config.toml
arch = "pvt"
activation = "swiglu"
head_dim = 32
fused_qkv = false
loss = "cross_entropy"
optimizer = "soap"
precondition_frequency = 32
max_precond_dim = 1536
one_sided = false
adamw_lr_other_params = 0.0023
grad_clip = 5.0
batch_size = 256
lr_schedule = "linear"
final_lr_fraction = 0.1
weight_decay = 0.1
Rows from block 5 of a small image classifier, named by matrix and row number. Rows with one number belong to one neuron. Each number is 50 + 15 x the weight over its row's rms, rounded and kept within 0 to 99. All counts start at 0. After the name is the row's rms in percent of the matrix's.
After each neuron's rows are labels from the 100 images, of 14848, where the neuron reaches its largest size: "top examples" is what is common among them; "peak on" is the class under the peak. Only what is clearly more common there than usual is listed. The data: simulated telescope pictures of galaxies.
# gate: MLP gate (model.blocks.5.mlp.gate.weight, 192x96), inputs 0-95
# fc1: MLP up (model.blocks.5.mlp.fc1.weight, 192x96), inputs 0-95
# fc2: MLP down (model.blocks.5.mlp.fc2.weight, 96x192, transposed), outputs 0-95

gate.39 126:66 57 65 40 64 56 51 58 68 55 63 46 55 56 71 56 76 61 60 64 56 63 65 54 75 33 74 57 63 60 54 59 84 52 67 54 72 70 58 43 61 45 75 07 68 51 66 79 53 54 53 47 54 70 41 54 68 54 86 83 48 37 45 67 51 45 48 49 57 41 81 48 52 52 54 79 65 59 63 55 52 66 26 72 43 51 56 73 70 60 31 61 62 60 66 54
fc1.39 136:79 63 53 50 47 54 66 67 76 60 57 63 66 63 44 55 43 26 60 31 63 66 33 59 62 51 57 68 39 60 70 56 42 57 62 66 76 70 70 72 56 65 46 53 65 51 62 49 34 56 79 51 58 70 57 55 65 48 43 76 69 66 61 78 83 58 48 54 79 44 60 73 46 44 54 57 57 43 70 53 91 46 44 48 49 51 72 54 65 90 36 47 74 57 53 57
fc2.39 152:46 51 48 28 64 60 51 61 42 48 57 56 60 47 59 47 59 55 52 54 52 55 77 43 60 61 66 53 51 57 41 49 48 40 55 38 46 57 46 49 52 49 37 45 44 40 60 55 45 52 48 45 47 56 43 69 41 52 55 85 54 00 44 47 46 51 49 63 44 42 49 51 42 50 45 50 52 47 59 50 29 66 51 53 40 26 41 43 52 29 44 53 47 50 49 47
top examples: irregular
peak on: galaxy

gate.128 115:56 55 54 64 47 26 52 55 26 43 46 45 27 51 37 31 22 73 75 41 33 47 50 23 39 66 46 77 57 45 55 37 46 36 51 39 75 50 46 37 66 55 51 42 57 47 43 52 12 39 24 63 54 66 33 37 48 44 39 31 24 74 25 77 34 53 74 32 63 55 34 54 51 58 34 48 23 54 56 57 38 64 39 37 76 75 54 60 41 70 37 53 57 54 70 78
fc1.128 101:18 55 43 43 66 53 51 27 67 92 32 63 61 31 71 65 60 47 65 42 55 52 53 44 50 50 25 81 62 61 58 48 71 40 62 44 47 43 73 62 49 44 46 46 32 56 55 14 50 36 58 45 56 62 63 45 76 56 51 49 55 39 59 39 70 33 58 79 46 00 55 60 38 47 61 47 37 49 53 63 62 46 48 78 64 68 46 51 40 48 73 56 59 28 79 34
fc2.128 086:45 75 29 38 71 32 41 65 47 36 49 28 48 82 44 57 55 60 71 59 51 51 44 18 48 43 49 44 38 58 50 40 46 56 51 50 27 37 08 52 61 35 34 10 36 37 55 29 81 59 47 56 42 42 46 60 58 36 66 26 66 41 49 72 44 58 72 42 40 47 50 49 66 48 17 59 43 39 31 56 56 70 72 45 42 68 53 75 53 71 57 21 28 56 46 48
top examples: merging pair
peak on: galaxy

gate.162 087:50 45 44 56 57 41 37 79 24 59 49 66 55 62 64 78 47 37 36 59 43 17 41 52 53 61 23 28 41 47 10 58 42 49 62 62 34 43 67 71 69 69 31 47 42 57 46 45 69 28 22 45 47 52 54 81 57 28 75 53 38 38 58 37 42 52 49 46 81 42 33 42 65 40 47 23 65 63 52 63 67 42 55 35 54 36 50 45 48 69 66 84 59 47 69 69
fc1.162 081:47 28 41 58 84 51 35 53 28 46 62 60 42 59 45 48 56 21 46 53 57 58 42 49 24 54 47 43 39 60 17 46 47 69 72 65 21 53 43 61 64 62 18 51 77 77 51 57 63 55 28 19 60 58 30 65 54 47 84 68 43 20 62 52 69 51 30 44 59 29 51 50 46 50 31 43 60 42 32 54 42 38 44 35 58 56 65 48 60 29 37 82 45 27 63 46
fc2.162 083:50 55 46 33 83 38 14 78 59 47 25 43 74 39 51 62 39 66 60 52 62 55 50 66 42 63 29 45 27 60 85 29 35 61 46 44 58 73 56 48 33 34 58 50 62 56 42 28 47 51 63 38 18 66 51 32 26 48 17 43 35 57 67 62 55 62 50 41 43 70 49 68 53 53 57 73 37 64 65 45 68 41 55 47 41 65 30 50 58 34 51 47 59 57 30 12
top examples: irregular
peak on: galaxy

gate.188 096:37 58 46 66 72 70 28 37 53 61 48 37 43 50 68 41 65 30 27 33 36 61 31 40 64 40 72 61 28 27 37 66 42 56 50 33 45 32 45 70 64 28 42 65 37 55 54 10 57 43 71 30 38 55 55 56 43 46 64 21 33 62 65 47 70 31 40 66 16 56 45 55 52 22 56 61 37 44 50 76 60 56 62 63 67 45 68 61 47 14 40 34 37 41 62 53
fc1.188 119:40 38 68 56 47 52 49 62 45 49 35 51 45 60 33 45 98 46 66 52 58 56 34 51 49 60 54 42 28 67 25 66 20 34 64 26 52 56 65 74 46 44 74 26 15 65 63 34 56 47 32 64 36 34 65 67 53 26 57 45 28 38 59 33 52 63 43 39 53 54 57 13 43 45 36 39 63 70 68 49 81 55 54 51 55 64 56 35 36 43 24 58 72 51 48 67
fc2.188 098:68 64 36 52 49 69 50 69 48 61 57 50 61 52 64 64 56 72 54 75 41 56 66 53 51 44 63 28 49 36 43 47 52 44 57 51 37 47 56 31 64 30 48 56 64 18 30 58 39 53 50 61 31 39 45 50 58 48 54 76 53 29 59 99 49 36 43 31 19 47 33 64 74 71 33 65 78 77 43 65 50 48 32 41 15 33 35 57 64 61 75 35 69 62 41 54
top examples: irregular
peak on: galaxy

gate.144 101:57 76 61 49 81 55 44 61 55 72 56 70 29 27 23 76 16 42 54 61 58 50 49 44 63 37 72 81 37 34 51 60 84 36 11 51 66 49 64 53 48 53 47 37 51 64 36 67 42 49 65 57 27 45 58 31 26 32 51 31 56 31 39 58 46 66 41 48 55 45 42 54 70 41 75 48 54 46 39 68 57 55 72 42 37 46 50 30 43 58 52 53 24 33 75 44
fc1.144 109:34 12 38 56 47 60 37 31 55 23 45 66 56 49 59 30 44 61 34 61 48 64 52 46 51 48 50 34 63 68 58 73 56 56 48 57 23 87 38 51 53 46 45 61 47 69 55 66 49 44 24 43 56 32 61 44 43 73 51 47 41 52 45 56 59 34 33 69 70 50 23 30 33 29 30 52 14 51 52 45 58 20 67 44 55 43 40 25 41 25 09 34 35 49 64 42
fc2.144 095:52 58 32 78 58 39 26 43 65 50 42 35 40 71 26 36 57 45 61 45 21 65 41 47 43 45 51 40 39 61 75 71 66 68 37 38 51 36 62 50 62 41 39 65 56 88 52 51 58 44 54 69 43 43 44 29 55 30 68 70 46 43 28 63 50 52 32 53 72 39 25 34 52 50 94 44 29 67 54 58 51 51 34 77 68 53 80 51 68 42 47 60 48 51 74 21
top examples: tilted; winding: clockwise outward; two-armed spiral; many-armed spiral
peak on: galaxy

gate.31 121:68 51 39 67 31 73 44 77 36 57 40 53 54 73 45 60 71 71 41 53 67 56 46 49 37 38 40 64 34 38 83 52 45 22 58 46 58 62 61 24 52 70 57 41 42 65 49 43 44 28 36 71 18 76 48 58 65 65 07 75 59 56 61 53 42 58 67 42 60 60 39 61 53 31 57 26 40 46 72 42 47 23 51 45 39 47 54 59 55 19 50 52 77 63 37 63
fc1.31 109:37 69 56 43 55 58 47 33 37 92 20 44 61 17 54 41 71 62 25 37 53 50 46 34 35 37 37 55 36 50 69 64 58 43 51 59 25 40 47 79 61 31 41 52 22 66 68 21 51 44 34 36 40 70 55 50 74 57 42 50 69 58 48 53 50 60 55 68 33 54 62 35 49 28 45 54 21 24 54 46 43 23 46 37 32 59 46 59 57 42 62 53 20 39 45 22
fc2.31 099:32 76 47 52 37 53 44 37 49 76 50 31 64 64 45 74 77 52 58 30 60 47 47 37 54 26 44 63 53 77 69 62 82 34 48 57 32 39 39 87 68 60 52 43 31 55 76 31 73 36 38 40 42 76 57 55 67 65 31 54 69 67 43 38 46 51 67 75 61 25 71 75 56 48 28 59 51 33 27 50 59 29 50 50 47 54 63 57 31 42 58 57 56 34 65 47
top examples: merging pair; barred spiral
peak on: galaxy

gate.69 096:73 47 71 54 62 80 66 49 49 37 54 43 56 60 75 39 57 14 14 48 54 57 75 65 54 31 71 34 41 31 56 65 33 69 23 58 65 62 58 68 42 37 61 44 67 38 67 50 55 30 55 58 68 48 36 53 62 38 36 54 50 42 36 38 67 47 39 51 54 87 55 56 62 37 48 46 41 80 43 60 15 48 49 52 80 43 38 61 58 76 68 41 53 31 34 40
fc1.69 091:41 52 61 47 42 55 11 47 49 39 41 60 53 56 28 68 36 38 49 20 43 22 43 43 31 37 34 45 29 64 46 43 52 22 56 54 60 42 35 29 45 82 52 74 58 58 14 26 48 32 79 55 46 74 51 73 68 55 55 40 54 49 51 14 44 38 74 40 57 54 28 48 40 44 58 52 35 30 37 50 54 63 62 51 27 74 34 50 58 42 63 25 41 43 36 37
fc2.69 094:76 48 50 32 50 59 69 60 52 36 56 33 42 60 52 50 23 40 55 63 62 66 42 34 80 49 44 46 54 34 40 41 48 67 54 46 37 69 30 32 51 63 79 00 48 54 38 90 25 58 53 55 62 58 64 51 68 51 70 53 23 45 66 54 32 77 52 41 48 28 67 40 56 70 63 50 42 55 73 60 58 43 54 72 56 37 36 55 47 44 36 55 30 76 41 55
top examples: bright star with spikes; tilted; barred spiral; ring galaxy
peak on: galaxy

gate.187 112:45 48 62 25 55 43 63 35 50 56 12 84 75 52 41 53 34 38 65 46 62 59 50 43 52 61 14 65 52 33 19 35 62 65 24 15 21 51 42 44 67 30 49 52 36 59 55 47 42 54 37 45 36 43 38 70 66 36 49 34 49 38 46 66 42 60 54 83 63 65 44 50 57 53 62 38 53 62 51 51 38 57 52 71 18 32 18 54 74 69 34 38 52 56 43 45
fc1.187 111:70 76 49 55 56 35 60 44 50 44 68 35 53 49 58 80 74 37 43 83 39 51 63 59 44 82 53 61 74 53 59 50 41 56 52 85 52 52 57 69 44 38 49 48 47 62 31 52 47 67 54 45 64 82 59 68 52 51 46 33 36 46 70 38 66 37 40 65 59 37 38 61 65 35 51 49 27 34 71 46 40 28 56 97 52 52 60 44 72 58 56 26 56 17 34 27
fc2.187 091:76 60 58 58 56 27 64 56 64 39 25 46 36 13 77 59 44 40 38 21 70 40 21 63 34 35 52 43 54 51 58 20 36 42 32 46 43 29 41 55 64 70 47 50 37 34 54 46 54 32 45 57 51 59 54 54 40 31 47 49 75 31 74 41 58 50 38 73 62 48 65 06 71 32 22 56 37 47 37 65 44 56 49 71 53 47 43 45 63 53 49 28 69 43 27 44
top examples: lensed arc
peak on: galaxy

gate.178 101:62 49 51 39 68 69 67 69 63 58 72 43 74 57 56 67 78 67 36 69 63 79 50 44 53 62 48 37 44 67 45 42 45 42 29 47 60 78 43 51 55 63 41 54 27 47 46 41 36 67 64 71 47 85 57 44 44 77 59 59 58 47 38 70 55 73 08 35 33 31 75 55 52 75 39 57 38 77 58 30 55 54 68 76 39 64 49 54 47 32 39 59 72 52 63 47
fc1.178 125:67 48 44 60 62 48 51 55 24 82 49 58 62 43 32 57 48 49 49 41 59 75 72 50 30 72 54 44 38 53 43 38 21 54 24 34 54 63 58 67 28 42 44 53 30 47 64 42 29 67 31 44 33 77 38 37 57 59 40 57 71 33 62 55 49 42 32 14 06 33 37 60 56 65 41 50 56 41 60 34 48 46 91 52 23 31 24 58 59 53 50 66 51 47 47 59
fc2.178 111:58 50 55 48 46 39 67 31 73 39 46 55 20 70 47 45 24 59 58 53 56 42 55 45 34 35 64 88 59 49 40 23 40 68 54 72 49 46 36 41 59 46 31 41 70 67 64 51 50 37 45 56 65 07 48 67 51 18 63 82 35 39 59 47 29 46 51 50 53 57 62 72 19 50 53 38 73 41 41 54 41 43 80 54 56 50 57 76 36 86 62 40 67 37 55 52
top examples: merging pair
peak on: galaxy

gate.140 098:38 58 41 65 34 57 71 48 51 41 53 55 36 42 53 38 33 18 39 65 35 37 40 38 44 51 54 26 21 62 29 46 60 54 54 58 17 46 54 62 41 43 71 47 64 64 50 59 54 46 28 57 43 01 47 36 31 23 61 65 55 77 59 40 61 73 69 44 39 43 80 36 44 34 34 77 62 76 46 36 29 85 49 65 47 52 69 41 50 48 59 38 52 49 52 51
fc1.140 097:63 74 53 41 52 65 51 49 57 51 73 50 45 36 55 58 44 73 55 49 74 63 47 36 57 75 52 40 71 50 42 41 66 42 40 52 77 35 58 33 32 78 43 52 55 47 40 55 63 54 96 39 77 42 52 65 58 44 56 25 36 24 52 46 50 50 48 41 62 65 78 54 41 57 59 59 36 70 29 38 87 70 52 44 28 61 70 54 17 33 57 72 40 55 59 20
fc2.140 109:77 61 42 41 50 70 45 50 70 58 44 47 57 45 49 50 28 51 46 80 70 67 70 68 23 62 41 32 59 55 64 31 36 47 32 43 46 53 52 60 69 78 46 55 71 53 50 50 45 63 70 48 31 39 48 37 73 36 66 14 58 62 34 71 51 60 52 43 39 63 45 73 45 47 81 21 34 47 58 50 88 65 23 60 62 42 66 31 34 84 50 57 50 57 52 51
top examples: merging pair
peak on: galaxy

gate.96 116:41 53 71 50 71 59 45 58 65 33 21 50 54 39 48 07 47 42 57 47 57 46 36 64 46 54 32 74 45 73 63 58 48 24 69 43 61 38 42 66 39 68 37 53 59 46 65 70 40 60 43 56 16 49 45 57 84 23 51 55 48 35 34 52 57 34 50 35 38 73 38 64 67 59 30 61 73 26 52 61 47 62 54 36 77 58 40 39 42 68 58 61 57 75 89 60
fc1.96 119:27 42 53 28 30 45 57 55 41 44 14 64 52 23 34 50 43 52 35 21 38 54 19 51 47 62 59 27 51 43 41 36 60 34 29 45 50 66 17 54 39 23 77 46 43 56 39 35 64 69 46 48 38 64 34 61 78 60 57 50 56 40 29 60 35 35 70 35 46 18 37 60 36 59 40 37 55 29 68 34 75 54 68 44 53 43 27 37 57 36 35 37 71 62 47 45
fc2.96 107:82 34 40 35 17 58 63 77 48 66 52 59 59 50 54 48 30 46 24 47 59 76 73 31 45 49 52 63 83 33 66 52 63 50 34 51 59 29 39 50 52 60 57 57 73 52 29 27 70 32 61 56 66 62 67 65 60 57 41 41 35 44 67 67 29 55 52 90 27 45 69 48 46 44 45 60 42 42 42 46 58 74 67 71 61 53 60 75 34 52 33 29 56 38 47 30
top examples: lensed arc
peak on: galaxy

gate.100 096:45 67 64 42 47 46 47 60 51 46 34 47 35 45 40 59 35 72 54 34 28 46 58 58 61 57 38 60 44 65 35 61 45 41 69 68 62 75 54 67 40 67 60 22 61 53 37 82 35 45 54 67 53 58 50 57 53 69 63 08 35 56 56 43 67 41 69 52 50 73 33 39 66 52 42 83 68 69 28 37 66 52 35 33 29 67 63 72 50 88 36 55 75 75 45 33
fc1.100 104:45 44 62 61 40 34 46 57 36 52 40 44 54 46 55 53 29 64 36 36 34 62 50 66 60 49 37 59 48 55 51 38 38 54 44 92 18 24 62 34 44 81 29 68 37 54 37 56 57 49 32 70 62 42 69 22 57 60 39 53 44 60 42 40 64 49 69 47 51 32 40 72 56 48 36 49 47 32 38 64 60 12 59 27 68 63 26 21 64 76 54 07 48 50 41 37
fc2.100 112:53 47 58 36 52 56 57 80 42 43 93 66 54 43 61 31 61 41 25 44 46 38 50 65 52 52 58 52 56 03 32 59 27 43 37 37 85 43 56 41 53 43 64 50 45 39 23 36 52 78 53 45 42 75 54 44 41 47 63 38 64 14 49 35 72 45 46 70 34 67 49 49 46 53 45 52 35 69 71 49 39 85 55 58 21 39 41 45 64 36 48 47 32 56 63 66
top examples: bright star with spikes; merging pair
peak on: galaxy

gate.0 092:51 48 47 20 48 29 44 43 65 35 40 54 60 65 56 56 38 65 80 52 31 70 27 77 62 57 53 55 41 46 72 46 53 35 69 45 59 06 60 30 69 53 41 47 42 46 57 65 61 26 64 61 47 10 52 41 79 35 73 66 45 52 59 31 61 44 61 34 54 56 35 76 45 48 45 43 63 56 15 66 55 68 54 47 63 64 23 64 37 46 48 43 50 69 72 56
fc1.0 090:43 71 41 22 47 49 26 45 36 45 51 54 58 62 24 36 50 50 25 65 56 52 58 13 72 66 50 26 32 24 61 33 95 68 54 28 42 43 64 64 43 23 54 66 37 44 54 72 43 51 48 30 40 39 74 58 19 38 49 35 46 20 55 63 52 68 52 49 50 52 23 68 31 54 45 33 58 53 42 46 65 63 52 35 39 46 57 36 69 42 54 37 28 60 45 50
fc2.0 130:55 45 47 47 19 62 58 30 40 41 37 23 66 18 22 70 38 86 51 63 46 66 37 65 71 48 42 41 59 28 28 62 55 50 46 41 51 34 44 67 46 31 39 40 55 60 45 74 55 41 43 43 42 38 43 62 49 44 25 55 35 45 68 45 36 61 66 37 52 58 83 43 28 32 57 22 57 46 06 56 65 49 72 38 52 46 55 52 44 57 42 20 38 68 59 68
top examples: lensed arc; small; flattened elliptical
peak on: galaxy

gate.67 095:68 38 73 37 57 68 53 39 47 56 54 48 36 59 67 48 64 40 19 67 46 57 75 55 33 47 56 41 69 60 53 61 61 37 55 75 66 63 47 49 40 40 75 55 24 40 74 37 52 39 59 49 61 64 48 58 33 32 25 19 74 52 51 26 74 37 57 42 59 59 54 74 71 48 41 58 51 63 35 69 51 42 48 74 52 40 61 39 38 88 48 94 37 73 68 56
fc1.67 099:58 36 48 43 31 44 69 23 41 58 43 56 93 19 59 37 80 54 54 73 59 70 42 87 47 36 41 49 37 71 46 51 70 43 59 52 69 50 43 69 52 67 60 46 61 62 61 66 60 79 21 53 71 52 47 51 71 62 62 42 25 55 28 27 65 61 42 41 61 64 54 83 14 56 45 49 56 70 66 57 42 58 47 63 47 65 50 40 54 63 40 54 55 42 61 55
fc2.67 101:57 66 55 46 31 51 58 59 52 63 50 59 70 40 35 25 58 29 53 61 38 62 24 60 56 52 36 38 56 45 72 88 38 34 44 69 57 21 58 38 50 34 37 52 71 58 63 52 20 40 54 62 75 71 54 73 71 35 39 37 39 70 45 42 39 75 61 61 74 43 69 63 40 47 68 51 63 66 68 22 52 69 47 53 41 44 47 30 30 57 33 22 56 66 20 44
top examples: tilted; barred spiral; winding: anticlockwise outward; winding: clockwise outward
peak on: galaxy

gate.73 109:57 37 62 45 55 45 31 72 67 56 63 33 24 67 46 46 68 51 53 46 54 73 64 42 81 34 73 34 34 59 47 42 62 59 48 52 78 59 53 24 72 50 56 26 62 57 30 64 18 64 36 61 22 42 66 63 59 86 61 67 36 48 61 60 59 51 15 58 51 35 49 48 40 54 46 69 63 38 41 30 51 51 45 46 60 45 51 66 86 61 46 60 47 75 65 73
fc1.73 104:56 37 34 46 58 56 37 72 63 46 42 39 73 69 53 50 43 59 51 51 51 69 57 40 39 30 64 31 41 29 56 56 56 41 77 80 58 53 74 37 63 47 44 26 86 69 41 60 35 29 59 56 26 60 24 46 64 74 53 40 68 42 60 69 76 64 36 22 49 55 50 68 90 59 30 40 72 40 58 40 64 48 52 51 61 69 40 76 52 65 54 43 56 44 23 56
fc2.73 095:58 65 55 45 46 13 54 66 45 32 59 75 26 67 46 35 37 63 44 62 64 44 47 56 53 20 55 56 29 35 58 45 09 41 65 67 57 46 51 00 34 43 32 51 60 50 20 72 25 39 60 67 39 38 41 28 61 62 42 50 44 47 77 45 42 48 38 53 34 46 63 35 73 48 35 46 67 45 39 46 52 57 83 35 55 51 41 51 59 50 46 35 39 50 27 47
top examples: merging pair
peak on: galaxy

gate.166 106:62 57 50 85 67 66 55 61 38 30 59 45 54 58 36 61 12 40 60 66 45 58 37 25 66 32 32 66 46 35 31 45 40 54 48 43 49 51 51 43 61 83 39 64 70 33 61 68 33 59 72 79 49 61 41 81 53 57 66 52 64 45 73 54 53 47 60 44 31 42 28 62 82 44 70 38 53 41 44 63 56 29 36 70 66 18 63 72 40 46 64 50 65 52 39 32
fc1.166 098:50 33 50 68 53 35 45 54 74 49 37 46 42 49 49 52 43 60 28 51 45 94 38 18 68 40 46 34 48 57 26 49 51 61 42 39 31 79 35 40 29 83 54 50 32 63 60 65 26 69 40 60 59 58 31 63 57 44 66 68 65 21 64 54 42 56 63 34 57 57 52 32 58 53 32 76 34 61 78 54 42 57 65 24 44 49 41 26 53 68 50 55 39 14 36 54
fc2.166 103:71 51 64 61 08 42 58 44 31 30 38 41 56 45 67 59 55 50 47 60 55 58 46 49 55 61 41 31 44 49 40 85 41 22 50 43 41 73 46 37 55 59 57 48 54 44 64 59 38 41 27 47 67 54 43 60 55 67 32 88 30 75 48 74 60 65 55 30 54 68 71 29 63 83 69 62 69 76 66 50 29 65 33 33 38 43 38 63 48 25 49 75 51 60 52 53
top examples: merging pair; two-armed spiral
peak on: galaxy

gate.138 083:43 65 75 35 35 32 24 60 29 50 56 37 49 58 17 39 50 73 53 68 48 30 65 75 67 63 49 47 38 57 75 75 69 76 39 53 63 37 60 17 58 67 43 40 52 38 67 34 78 56 46 73 52 46 48 64 43 31 66 28 61 39 29 77 55 70 32 53 65 61 64 50 33 67 38 31 65 40 41 38 53 70 55 54 44 49 53 71 40 78 37 39 60 59 48 48
fc1.138 098:54 73 53 66 47 22 64 34 47 57 63 18 36 56 39 71 57 55 28 56 36 53 70 43 51 69 44 70 57 41 51 53 23 66 38 30 54 62 49 53 18 37 28 37 40 55 32 26 36 45 60 47 44 44 61 67 36 53 27 27 33 49 26 67 51 81 47 62 35 58 74 31 87 29 29 60 35 43 61 48 47 38 31 33 41 67 57 39 60 52 62 35 71 38 45 51
fc2.138 105:42 55 41 29 39 33 48 57 43 45 64 34 29 31 26 69 66 41 41 61 62 49 76 62 67 54 45 72 65 63 44 41 34 49 46 84 58 42 30 48 67 33 43 81 58 66 54 53 67 62 57 49 10 59 40 60 50 47 51 66 62 21 67 77 64 66 35 38 63 79 61 24 54 35 26 70 21 36 44 40 64 62 35 51 61 30 47 55 59 48 50 48 63 51 66 37
top examples: lensed arc; flattened elliptical
peak on: galaxy

gate.63 088:32 35 30 48 62 59 58 57 43 62 46 41 45 78 52 41 38 51 32 52 40 33 29 34 66 52 54 28 71 43 30 83 47 34 35 37 38 51 63 65 42 50 64 69 35 50 36 28 83 60 97 49 79 37 52 64 35 42 61 49 28 48 44 29 62 69 23 50 53 53 54 54 43 48 86 23 39 50 79 42 37 37 44 33 45 44 51 53 42 30 57 51 66 37 54 57
fc1.63 077:51 50 74 70 23 51 65 39 82 42 34 37 59 62 24 61 52 37 52 45 44 61 40 48 59 37 47 59 52 68 63 89 50 25 51 49 50 76 42 46 61 65 71 51 59 64 66 40 34 28 44 62 47 65 59 66 57 77 62 55 47 67 73 23 33 68 61 53 41 68 62 71 61 42 26 46 58 72 42 60 62 36 71 45 52 74 74 67 45 76 28 64 54 41 30 44
fc2.63 082:48 83 71 53 51 46 69 38 54 42 48 18 78 45 68 66 74 60 57 45 63 40 33 41 23 59 47 55 69 83 58 24 58 54 47 57 56 60 50 44 43 59 39 42 59 51 58 70 33 31 55 60 44 40 35 79 55 61 37 64 55 35 20 41 62 17 60 46 69 35 39 41 46 81 49 52 37 47 37 48 75 59 37 42 57 47 36 75 50 19 46 69 32 68 64 34
top examples: irregular
peak on: galaxy

gate.4 092:44 57 73 48 42 45 56 49 64 31 67 62 71 46 64 53 52 69 41 57 39 63 52 43 49 41 55 50 57 50 37 58 68 75 44 63 93 66 47 15 59 49 45 60 75 68 26 94 37 42 51 47 37 66 37 47 70 57 28 35 51 47 28 16 69 73 51 35 23 43 53 43 59 56 61 48 61 53 39 54 52 53 77 70 66 49 32 59 81 55 69 38 42 36 36 47
fc1.4 109:51 35 57 39 59 48 70 53 72 25 85 35 55 50 69 62 47 30 73 72 50 28 45 41 64 49 62 59 73 28 68 41 58 63 70 58 38 57 46 79 43 65 64 53 46 05 51 50 77 53 40 61 63 38 50 53 46 67 64 67 31 53 39 56 45 30 36 50 53 41 50 51 32 33 37 25 52 65 72 71 53 68 67 61 71 45 73 42 23 40 52 62 66 71 52 69
fc2.4 082:64 48 60 34 34 65 46 45 63 78 39 53 45 38 44 22 33 68 40 60 37 48 68 49 50 71 48 55 40 37 35 55 44 41 50 45 64 68 74 24 25 46 32 58 57 48 21 44 01 62 50 44 48 54 59 52 59 38 48 79 44 49 51 66 37 38 20 47 42 55 46 51 62 58 69 13 26 56 47 44 33 77 45 45 37 66 54 25 41 38 50 69 70 75 75 49
top examples: merging pair; noisy; small
peak on: galaxy

gate.127 105:65 43 55 40 63 33 52 21 46 64 48 67 33 67 88 51 55 79 57 49 47 34 39 58 79 51 47 42 49 42 48 59 33 62 60 38 54 53 78 48 49 23 52 80 59 32 67 38 37 38 33 48 70 60 86 35 57 71 52 54 55 63 44 53 53 38 57 63 56 31 81 26 55 35 64 48 53 61 69 34 72 65 30 69 50 66 46 34 46 32 70 47 47 26 67 34
fc1.127 096:44 66 31 67 25 52 39 84 61 12 56 60 44 23 38 48 55 61 52 27 48 59 40 61 43 65 42 63 53 67 42 44 27 50 36 63 71 42 47 27 58 80 54 67 60 47 54 53 45 69 57 39 40 70 40 61 34 58 30 80 67 39 38 55 34 48 43 51 45 47 42 54 44 47 40 41 72 45 55 78 33 14 22 64 32 54 65 47 58 62 32 14 51 56 30 38
fc2.127 106:68 57 26 87 36 71 36 48 28 35 16 37 50 61 42 43 57 51 55 45 55 53 40 61 47 39 37 12 57 74 54 41 50 58 66 81 44 35 40 72 40 39 30 81 41 64 49 59 50 32 53 49 51 77 60 38 66 67 37 59 39 88 47 65 47 57 42 67 71 38 54 41 62 43 45 76 50 45 46 62 69 58 77 52 31 56 58 72 41 49 62 51 67 49 77 47
top examples: irregular; bright star with spikes
peak on: galaxy

gate.84 103:55 62 20 21 25 43 26 60 38 39 43 65 39 60 19 50 38 46 39 51 36 61 36 16 41 71 74 65 37 61 61 37 75 73 36 32 55 43 45 69 58 77 19 45 52 38 63 67 59 50 59 63 54 57 62 44 41 54 80 60 29 46 35 20 68 48 49 52 50 44 39 51 58 62 54 36 44 52 48 52 62 34 51 63 73 54 32 67 62 41 68 29 41 32 66 25
fc1.84 095:59 61 44 07 41 42 37 55 58 51 41 71 57 65 22 65 69 54 46 32 36 34 21 71 21 65 48 43 62 54 64 52 62 41 39 92 38 35 93 62 69 69 56 49 47 66 65 60 36 30 42 57 25 49 56 65 63 71 53 58 46 52 47 34 68 39 57 27 59 42 52 45 26 46 58 48 71 64 33 25 51 42 31 56 44 67 47 37 48 50 46 58 58 68 43 35
fc2.84 093:49 25 49 88 43 62 42 48 42 28 80 42 21 53 73 23 24 54 32 62 39 32 43 49 64 48 28 33 71 37 29 50 42 58 39 45 26 55 32 45 48 45 47 51 27 55 74 55 61 63 43 36 57 69 38 57 59 28 55 58 48 37 58 60 43 68 27 50 69 50 78 36 70 32 54 52 49 45 64 51 65 82 51 61 40 48 73 64 53 72 81 48 54 29 40 61
top examples: irregular
peak on: galaxy